Rows from block 5 of a small multi-label audio tagger, named by matrix and row number. Rows with one number belong to one neuron. Each number is 128 + 24 x the weight over its row's rms, rounded and kept within 0 to 255. All counts start at 0.
After each neuron's rows are labels from the 100 clips, of 14848, where the neuron reaches its highest value: "responds to" is what is common among them. Only what is clearly more common there than usual is listed. The data: short made-up English sentences, spoken by a formant synthesiser in many voices.
# fc1: first MLP up (model.blocks.5.ff1.fc1.weight, 576x192), inputs 96-191
# fc2: first MLP down (model.blocks.5.ff1.fc2.weight, 192x576, transposed), outputs 96-191

fc1.531 [120 157 117 141 111 140 117 144 159 145 123  96 136 147 159 116 103  91 131 108  97 119 102 150 122 134 123 103 140 114 154 111 144 151  99 115 175 132 117  94 154 147 132 135 167 128  86 121 145 139 109  94 154 131 133 140 125 134 126 100 122 150 130  91 127 120 129 111 124 136 136 137 142 123 117  88 101 183 144 125 105 115 127 143 122 140 133 146 156 112 161 119 112 110 130 161]
fc2.531 [120 103  99 108 109 148 103 144 128 164 130 132 111 119 127 121  95  83 146 115 126 142  78 113 110  93 150 100 106 119 108 153 161  88 114 140 181 127 133  86 154 142  98 128 147 143 141 189 167 127 118 165 133 102 142 129 158 133 161 143  89 125 102  77 124 101 176 108 122 143 140  80 174 118 138 120 116 122 104 124  87 144 109 163 155 131 134 145 149  94 125 112 191 140 134 161]
responds to: "the"; "was"

fc1.479 [137  88 140 151 105 178  98 159 109 156 172  75 148 124  99 124 114 165 130 122  99 114 137 138 127 131 143 108 134 148 163 118  87 166 124 160 141 186 135 131 114 116 128 131 116 105 136 101 122 131 122 124  99  81 128 159 126 107 136 172  99 154 157 142 101 149 113 132 119 176  96 108 114 129 101 139 119 140 158 125 136 142  95 157 108 138 161 178 149 178 126  98 114 121 147 124]
fc2.479 [122 126 184 128 163 147 134  74 122 123 131 124 121 124 141 150 137 139 127 153 156  87 124 102 131 136 142 160  85 146 133 129 141 125 143 107 175  98 110 148 140 144  92 136  95 106 138 107 115 105 126 148 129 137 106  66  76 107  82 144 124 166 137 109 113 132 146 127 100 155 127 161 124 129 157  93  90 114 100 124  66 106 143 122 131 160 130 172 152 167 154 128 116  85 123 137]
responds to: /p/; /l/; /ɛ/; /s/

fc1.495 [145 141 113 157 149 127 123  98 158 158  97 115 131 164 149 134 128 133 104 120  88 141 116 157 135  96 136 124 155 120 114 157 122 167 122  87 145 117 143 142 108 155 130 147 136 184 121 131 119 125 136 177 133 127 127 145 138 136 117 160 178 101 133 119 124 121  91 116 109 158 168 150 133 116  93 128 119 176 119  82 131 120 109 121 134 163 136 104 144 129 129 106 115 155  92 127]
fc2.495 [167 150 158 160 121  85 116 109 129  94 107 153  92 105 139 139 135 123 138 101 104 135 131 143 144 129  97  73 155 157  91 171 105 122 131 118 134 138 137 155 133 113 187 132 121 170 119 159 119 129 152 134 143 130 136 169 155 146 124 143 136 120 136 140 158 137 138 101  98 155 118 161 154 105 108 147 100 129 105 148 135 119  99 115  82 172 133 132 147 132 131 112 151 158 117 133]
responds to: /p/; pink noise; sentence kind: request; "please"

fc1.175 [141 104 141 127 138 125  61 189 103 151 117 142 128 151 126 123 152 115 146 155  75 145 152 106 142 113 144 130 123 155 119 111 104 121 104 114 100 141 145 124 134 129 117 110 139 115 108 148 132 179 109 127 147 140 134  46 162 104 126 120 128 148 124 107 147 143 151  98 128 148 122 151  93 129 142 116 104 107 124 103 137 145 175 131 127 160 118  99  92 176 134 150 129  90 163  97]
fc2.175 [100 128 162  92 127 109 137 124 132 106 119 147 146 120 112 136 134 127 152 108 120 133 105 116 122 108 104 147 124 179 100 130 125  99 136 126 118 117 100  87  91 126  99 123 105 100  86 119 121 152 148 109 126  76  73 134 146 109 158 120 155 118 155 132 151 127 168 182 111 149 125 107 109 134 156 107  95 117 156 106 101 134 126 160  78 140 134 115 128 141 122 139 134  90  96 130]
responds to: "the"; /ð/; /ə/

fc1.469 [128  71 113 150 150 150 133 148 167 143 116 109 144 121 131 120 130 119  89 156  87 136 112 110 123  97 133  98 115 116 128 101 136 134 170 129 105  86 151  98 112 127 106 124 133 153 107 159  69 154 121 117 145 132 107 150 142  90 132 116 102 156 100 158 132 127  64 158 116 139 108 133  98 125 130 110 127 125 151  88 149 104 151 117 100 147 160  97  93 131 113 137 142 114  97 140]
fc2.469 [101 134 116 108 121 120  63 138 115 129 133 138 110 147 132 129 145 135 144 128  99 106 132 130 171 147 120 128 132 161 102 123 140 144 170  59 114 108  85  92 142 166  95 149 163 126 155 106 119 145 136  98 140 101  94 116 121 115 146 157 115  94 127 118 124 116 150 139 117 178 120 125 102 108 128  93 144 106 109 109 141 130 135 155 113 131 157 129 138 172 107 118 128 141 104 111]
responds to: "the"

fc1.504 [102 126 135 172 177 157 123 135 103 114 124  73 105 119 129 112 113 145 134 118 143 122 141 152 144 140  98 112 114 162 102 159 120 111 144 181 153 149 154 117 122 114 129 146 160 111 180 105 162 154 134  83  98 128  81 121 139 135 123 117 130 133 163 147 168 180 122 159 113 115 114 142 152  66 132 136 106 125 185 100 153  84  90 124 143 124 142 144 121 116 121 127 128 145 115  99]
fc2.504 [142 116 121 120 177 111 124 135 158 120 113 101 121 106 155  88 101 135 135 108 179 154 112 133 123 164 166 151 111 147 135 104 173 120  99 184 151 163 136 122  98 142  99 146 127 130 149 139 101 123  93 131 164 149  75 140  88 112 141 112 167 174 159  79 134 132 144 139 122  90 139 142 106 155 134 107 107 133 145 144  84  91 146 116 157 118 125 123 128 110  98 121 123 115 120 112]
responds to: /p/; "the"; /ʃ/; "apple"

fc1.366 [165 149 148 119 139 118 109  84 131 148  96 112  99 153 144 102 110 124 143 126 116 137 121 118 148 162  85  95 129  87  95 131 113 150 131 176 149 121  72 136 128 136 148 161 138 112 123 103 144 157 121 147 136 113  98 104 139 160  83 160 125 161  88 113 122 128  94  68 143 127  99 124 156 143  97 128 167 109  91 151 155 110 119 156 185 112  82 124 148 124 143 148 181 155 140 156]
fc2.366 [112 165  89 151 151 149  97  95 145 160 144 122  89 118 109 127 118 121 140 125 126 116 127 123  92 138  99 114 131 135 122 108  86 169 129 151 118 137 108  87 121  85 129  97 141 110 139 111 137 116 132  74 120  79 154 144  98 131  81 137 138 123 169 128 126 139  95 115 134 118 132  76 115 121 151 158  93 128 168 117 180 157 145 120 138 123 147 150 106  89 156  99  74 144 194 178]
responds to: /p/; "please"; sentence kind: request; "find"